A small spectrogram enhancement model, trained from scratch.
Model: 3.67M parameters, log mel input, arch unet, norm instancenorm, activation silu, widths [96, 96, 192].
Data: trained on tunes sung on syllables by a formant synthesiser, 41.0 epochs.
Rows from block 3, named by matrix and row number. Rows with one number belong to one channel. Each number is 500 + 50 x the weight over its row's rms, rounded and kept within 0 to 999. All counts start at 0. Numbers have three digits each. After the name is the row's rms in percent of the matrix's.
# convs0: first 3x3 conv (model.mid.0.convs.0.weight, 192x192x3x3), inputs 147-153, a 3x3 kernel for each
# convs1: second 3x3 conv (model.mid.0.convs.1.weight, 192x192x3x3, transposed), outputs 147-153, a 3x3 kernel for each
convs0.143 084:486487485458455494493461488486467443456492463506507507466492475527547521488512541494486498503501516502495505448484427503513509520528518523512521458415428526502521503511509498501503518510515
convs0.144 089:454444433494488498495407461499500505464493484505511504531528511496501501496500538476471473514502504518490478481494473509511507501509500512453508420413378569528506507507506485472443500502499
convs0.145 084:501501501503501501743833830473479475507502499500499483509505507500500499438442488501501501496477463503500494508502498495496494471502500496490497465477469479506498515506506481473469356408449
convs0.146 088:497497494513519552591549500498498494396388330501515416507514483478516510475490513459423488435490490503500482498493489485496487497510420582497556498507497546622508536494487501506505402404454
convs0.147 097:511545524510509511489488499499494491485480476469464508501500502505501500534520500470491486521515500505494487583600511501508518504590599503492494499475497407398467501503498501497499404387386
convs0.148 077:569627637480471494513509513497497497508513519515528543486488489491484439494499501511509536504496509505503505506536510436434464482457480508526524503511512512513518499497488514513510507516521
convs0.149 165:501501501502503519512500502490488491496586489481489481504471508513543542495496488500502500466460465547529524492474503501505500505503501535576587504501503502497497508506507507540509519513504
convs0.150 081:494487477503558603522528534517526529501498471530520520504514506501528523517527539504504509507498555505501505495492494494497493480471481493490501505499498534508502509509508504519524501513507
convs0.151 092:489489490453428430502502502457497483349411402403452415446473403501502500484498492498500501509490492539504504504510504503507497501501509483482482467408447505448500469499499488492488526541512
convs0.152 085:475433440492482497495484496453456445488503495596558512477491493499500499517548505483478478501496500506386458493487494500500500503501497510510509430408432543493505505508505455458448622631616
convs0.153 103:487500494497497498514504504506507508484485490510503504600543556468444430668690613494497496502499484556527523514505506490495495524517510488497488468486499568531545500504515502477460459464472
convs0.154 094:504510553497497502503502500495482489507501403497527385506506469507517503450499524480394439495504480487493468500504497490493452502542498506400511483511508495528460546510482554574503422444450
convs0.155 110:506512510557523552490490494491704472500502484510526520496513503491498491496527514517517545559526562501496469472536484506504500505519507483490503499499497506505499491504499496481454484494474
convs0.156 092:490493492374374370456425403512513515464501497504507505478478469492495490501547569513510524499497502519496499498501493500502484504502492514526523501502494506499504476508508471482447601600585
convs0.157 099:495501469490492493463489494501512496496495497496521524464481463495499409528504463515504486501501497513397398503505502488494495501480494501486499493470497522470511465505506471485490680689663
convs0.158 085:501501501502501501741815801479484480504500498499496472509504506494500500425447490501502501486462455503501495504500498495497496472504502498486499467470462475500484516507504469461457394444480
convs0.159 090:493494494491492495509508509472475434493504505503504505487491498476486476502532489501500497513511505519499509492496494488491492495488479458460484415404399526506533482491500447445453587551542
convs0.160 083:489481470526574591531535536518528536448423405509495497507504502495496498511509524501501506496497538486489493497453498492495493497473491495490501518519519561547511503504504501515520502504499
convs0.161 100:481415437499500499501498497495487499498498495494492486494501509514525510505515502499500502506509516512508518502480453494501495506506473524544516507504508516511502491502513432482457704726695
convs0.162 112:505505509553523546491492494493699476500502487509527522499515505491498490501534523515516546552525560501499474476528484508505501504516507485487502499499497504505500488503498500492466491496489
convs0.163 088:501500498498498493532541553510516510482495471482483474491499498489516519492499495526497519408369450499499509513516515488488492492489496503505502540502504507507506479480487500522527487492480
convs0.164 085:496499499399434418465421397496498498430476418479494468455447403508510513501506509509505519502477506507499505504511505504504500510528503517532543490485483500500500507509506495499499549555545
convs0.165 207:501499501508509527517502508489486491490556482489493488514508512509534535495497486502502501489487493552541535503495501499502498506502501524549551501499501503499499511509508514543516500500500
convs0.166 095:500499461488501505497503505469484506499505513493496524503516519506506501536508441477498487481502490445506459498498493501496535500487543497524489496488502520495580398460499483492490467470491
convs0.167 095:499523505493490496499496505509445502525497515533460495523425496508499473455527514493475505444497503406387470493493499502490505500520503503500478500486467500505477505382478530450488508473492
convs0.168 084:430371385498499500497426472456444429481498478541538527482492499498499499499499498468474469511508511493388454462437463503504503522505500510532529468450464544508510423445495404425397777796774
convs0.169 084:503502500440477472496450450519511504420450383508502497397399373506508513496503500513504518500466506501495502509517515496488483520511506529524536489490484493491493524524516487489493497501498
convs0.170 092:505513518505505503505502503506506506498500498547674575474537562512499502492461459527513510522500501516500491500552501502557507491595522491484486419497521494499518488506500503506502357392435
convs0.171 106:554606597497498504510509513496495495502513518576576595536502543496496510488494494571530514509497510499495495502501502485492493508514489507494502469475489462489490552579593496495496497499497
convs0.172 092:517558514506503512496491496547546509491483489502481518491479481518516518505558508495489494534534525500500499590512502500501506508515499492465448448441480416403395503504507498386407448450476
convs0.173 081:501500501412352414542558577230253255523524523391419387507501502504530521506508507500499499492366476509509510508507490510499442497506499507505529517448506468446472495490495564594550480499475
convs0.174 084:491491497421403449549584609314321360509510510366420419500502503522532502501503498504498562461370482530532570498501501448459443494503511541521617529506518506492503503496496526548527500502504
convs0.175 093:505609551473480483508505508480491440500507499531508509495487490494430406524562505530516610488474487554510532501502499472462451511501505505473508321471495505512516524514498498483472665590575
convs0.176 206:501499501508509527517502508489486491490558482489493488514508512509534536495497486502502501488486492553542536503494501499502498505502501524550552501499501503499499511509508514543516500500500
convs0.177 077:496499499502548599668710743488475478510514509482495488510502501499497503495493500518519517494501504534502566509529523483488490397493500493510511475554563511559571505503503485464491405432493
convs0.178 098:571659635484497496507508510493486492531583585533583611523495518522500516492492438603588579519508525501500500498500501477505500498511505488478486470491499392492501564571601480479481518517516
convs0.179 097:493492481487487494505500503487502456469498500481503513468477501498505462526556482520503491514494499518385376484500504492498497524484487456459500485434505541489510460501503457472474669678649
convs0.180 084:515548562498499500489501489525525529491488496673669708493499495518531542502509504508504500512503518487491488524536535507516500527535513496489474614594579490504498504526518504503504532548545
convs0.181 086:503503502502502501705777766478482479499497494492484456508505507479500500414450477502503502478452448502500496501499498498499497469505502499480500462466456458476458525517505469459459406450481
convs0.182 096:505503553494490495492498503522499499494494500531493558510503493493420505495471504495479525437484484497505500580515508489465500494508526494452503379466505354517502439422387554496509555461487
convs0.183 103:487498498497499498508503504504506508489488494509505506605559564452435425608634601499498499500499475553530520529505507487495497520515508497498498483494500565530543498502514503480467464469484
convs0.184 082:495493496519535562636664545465478471481482453501491378508538502494501503499493531502491476496500494497500485529488480482500491514520511543463475493525569502621534581557487485491488486480495
convs0.185 089:507507506502503502643711688478484482499496494457439405517531533459500500390454464498495496464446459507509507498497490500501498446494487500478496474475468448466430554543528473467472440466482
convs0.186 077:495473482431390433549570585275301301502503500404440394505502502496512507504505505496476494497371467505502505510507493509500431497521518500493502504386496461457487497496497512523506458478450
convs0.187 095:487496479497498506496497505450457506510505526485459506507497523508484443496575462500493497501507501492453499486421483508496528499458541480504484507494503554465517435379507493466484468455478
convs0.188 086:544640529486538496504504504513499497498497496549610635496467494502505529498493461503506512507540585500494498493495497468498496501510512485528506496528532444496506499499511409410454505512517
convs0.189 105:500478484508498536525515524501501502500499490429434477502504512501506502513547536506504515508512515498512543502511505493499493500486496508543526575564608493502504484500504507511511559571558
convs1.143 080:519500497500500499500499499517498495448408396488486481343360298505490491502503501472434428502526498501501498491492495503521569502560554530519582492498505490503507500501505533532524498499499
convs1.144 102:521502501499499499497498497521502501479452479495499495313294297571542518520507509500508506500499502496495496498497487497497500539542530507508514464496489541528511515531569493494492516518512
convs1.145 086:498500515495500500503495475475494495531554549615633603508510535499504511580693674491496498464458456498488480463446466550535536540516514462444484548518519534533585472466448505508516497499501
convs1.146 096:494493496496494492503503506501479496501502513497470457500505497491495494497496501497496499499496501491489491498497500479486498541522532507506522498514504528512530497498498498499499544506533
convs1.147 087:499499499497496495479480487550570546600584530561530513513512510517512505486474492499499496499493485513506494497498494494492494464442483578577540536506513529543544465390430497499500491456365
convs1.148 088:558519500502502501499499500580575513505504501496496496464480491498509523524523507413401412492495497498499500500497497495495499485485486544548560399471484523506504430424463520495493426433449
convs1.149 085:500500500381350332532602561500499497479469472505501500504503504501501500491496479501501500503504503492492477498500507500503505525525546422473503532505502461462505504505504495495495498503504
convs1.150 072:500499498502539540499499499499497495456448480511511515468486459447450481505511500485494494488493497457459471499497498491485482527520522492508517467450487545545590512511509494494493483479491
convs1.151 105:498498498501501501501499499489505505484490485500497495503507502462496488632694628469492493498498493528523510516512527503509514495493499498552507545509509460438472504499481562520531485478477
convs1.152 105:499500500501502504506506506493485487486485494500496498384364391499497495503505506509512510498499500495494489516525524503501499602585579402501503495505510496472475508509508497499503652655640
convs1.153 110:501501501500501501497495497506505499515511500500499500453482491500500500501505498499498496500500499508503500510505506504500499503506504489493470520521598486470464503503507499500509391357338
convs1.154 118:498494499499498495498499500494453474474477481498499495459489500497489499515499508491491499509517545551505533525505502501501515525521526493572552470495512495495495549501506512522509526505503
convs1.155 090:498498498500500500368332366629630535497498497485475478560603516503504505499500497503499499500499500502501502500502502499498507500502501497495497425441500518500498320244343506507506494494494
convs1.156 080:540518496502501501500498499579560548494490448498494494497494445504498498515515507370371394507514504511519516490490506510506529498508516514546499478483473522499499511508579491492496487486482
convs1.157 111:510496494506502490475409459489494491449471474490493493444496421502554573523645592504509505501504496551517507495508512482486492502496500474487445512493507502481470512493496540526529554544544
convs1.158 088:497501524482499500504503484470493495540566559610638605510509535498502512604714703493496498464456454499491480451431452555540546544521516452428474537510507532536584477469451513516524499501502
convs1.159 141:500501500502502503501501501490497496474462453487484483354349348482484487569604551507508506500500500497496495528520509501499496506504511446501503512514512490471472500497497504505509646653660
convs1.160 074:499498504499525534500500501496493491459448484490499506466476451490490485497503499490490489493493494440440454496494492492497491529549543457485510486495510568611645512510509497498497482482489
convs1.161 107:500500499505503503514510506504500498500499499500501499502464498503499501503501502514512507499504509507519513506499524504504508556552557431472478499497498504502549510511508509530546500505504
convs1.162 096:498498498500500500369340376618619533498498498476469471568606521503504504500500497503499500500499500502501502500501502499497505500502500498495497426449500518501499320250346505506506495495495
convs1.163 065:552579588503504504500500500496498498369329296423402411487488489479482469501507500499451466501503502500498494496526566500501506506504509464482501372412473504503509485485483562564568535526519
convs1.164 071:565524496502514501499498498533521500438419354475455435499498478509501502511504505485440459509518504506512507507508524555557595494499511516530531502496503506487478500499508582575532494498479
convs1.165 084:500500500356339333504525504499498498467458461504501500504503504500500498488490478501501501502503503482492479494496506500502504504503516423471502538515501445418467505506505495495495493499502
convs1.166 143:498499494497492498513498512503500500502465498570518552458491446525584501489490448492502478505508501515523530498496504504515526509509524578526540533507564487502535583576610492493494336356316
convs1.167 171:501500500501493498498497496502500478502499500542501529492364472501502502550531502500500497496481501520501512501501487500497502492511501485494499448485507492558510508501552505509497437481398
convs1.168 101:500500499502502502523530504501495484499498498501502504488447496522520512504505507509510509501504504513518508496496521502501501639631616331445488504506503502498500506506505496497498497511516
convs1.169 072:616575503502510498499498494516502499413390340436413393496496485508497500498496498498443469518530523499499498561573575573602621508552534498500560501492500507503490505504503596603574564586542
convs1.170 109:500500499495493485495493491489501494546543507507503505482481494469505473369393451505504504503500502504514514504498499501495500517515504497545536515491501459475484494483476491469469345299294
convs1.171 096:504504505503503505496499500507533507500504503484485481572547499491491469405453456499502500498499500501504500507509503496489486478468459487496461500496504500492436255253279470468472491466484
convs1.172 087:495479492479439465483481488503501498609577527577533515482463461545502503500453490496490495497488489499498498493496492493492498490473485517535503507504505493572495495439477496498496440427384
convs1.173 076:496498498505508505502501501497502593506505480485482489568540545492492488537598519501502500503506502519516507522503507498500500485484475514522528497494483459497499504506492497495496511507506
convs1.174 068:496583575503505506505504502502504508507505410500498497514500489492485478504504497509509509500510508505508505501492500499500512459475478510506508425444438513512511487496493502505503511512514
convs1.175 082:504495502507505508500500501578619497503506479492513490397459360510540511555512498467506452495501500501501505492484495504498507493481492518611516329470424528501498480477487500488485507501512
convs1.176 084:500500500356338334504527504499498498468459462504501500504503504500500498488490478501501501502503503482491478496497506500502504504503516423473502539515501446419469504506505495495495494499502
convs1.177 077:500499501500501506499498500496495495497538512582561511509513509514519518500498524484489497443454465486469471502501500505504502536525526484482489575578579529499519498496491511503505482484487
convs1.178 084:503504505501500501500501501498516498502502501492494486493494493489492454477497489498503499494498498498500498507504502496493494481468463488492473502498499501489462392398409478463465500498499
convs1.179 125:499499499504503504500451475494494491469466462493493494387458364495527497636740600503505502500522497538518500510509511498499500503499499497501497527502509495445470506501497520505513536535534
convs1.180 080:499499498499500500497499501499499496465432418498498501478475483496498497482490493500500492481484487482486486496499510491496492526518521421465458494487485502503529507491476499499500481478481
convs1.181 088:497502524476495500505504487469492494559579573604636604510510534497500506626739720495497500465458454499492482446424447558543555542521516454423473530501501527544600476469448513517525501503505
convs1.182 131:500500500503503501499500498522526497498504501496500495505498490518488508500480508501502501482494497487498504496505490497483492503501498461497492416482466507583498496499495489487470445444441
convs1.183 114:502502502500501501488486496507504499516512498500499500500498500497499500500504500499498496500500499507502500510507507504501500501504504486484465527539613484472473503503510538534551390362342
convs1.184 116:494492499494488490510508510469471476570558568499495497438478486480496499497573583513515533479472483494482485488496502487500504517509518478493514491494505499491499504500500489476457600548542
convs1.185 091:490500515453458478505507507456480490565577571583612582509514531494496508653764742500509514466458454500494488456427445569561579545533528460417472513497497529555598500495475507514516514512513
convs1.186 081:497498498503503503501501500503533647507506506501500500579566582502508508581632549501501500503503500517513504512500502499500502490491484513515525513519507496497496505507491494493493515506505
convs1.187 143:499494493500494500496495497504500496503479503600500550466461461505558493511505458493497482501495493522500499498499483507503500503527508529516504511511549477523497529545570499499501399408362
convs1.188 079:501500500497519516502504511501523498496500496500502505495501503503497497340475466485491494471473473459458449497473501498500503528516506503507502517525524495475496433357376507503503494491494
convs1.189 120:499498499501548501503503504517508507494501504494501500488489493455436436516513543508507505500508516504508505509505532500496503503513528498492511494512533523597593499501493552604642516516516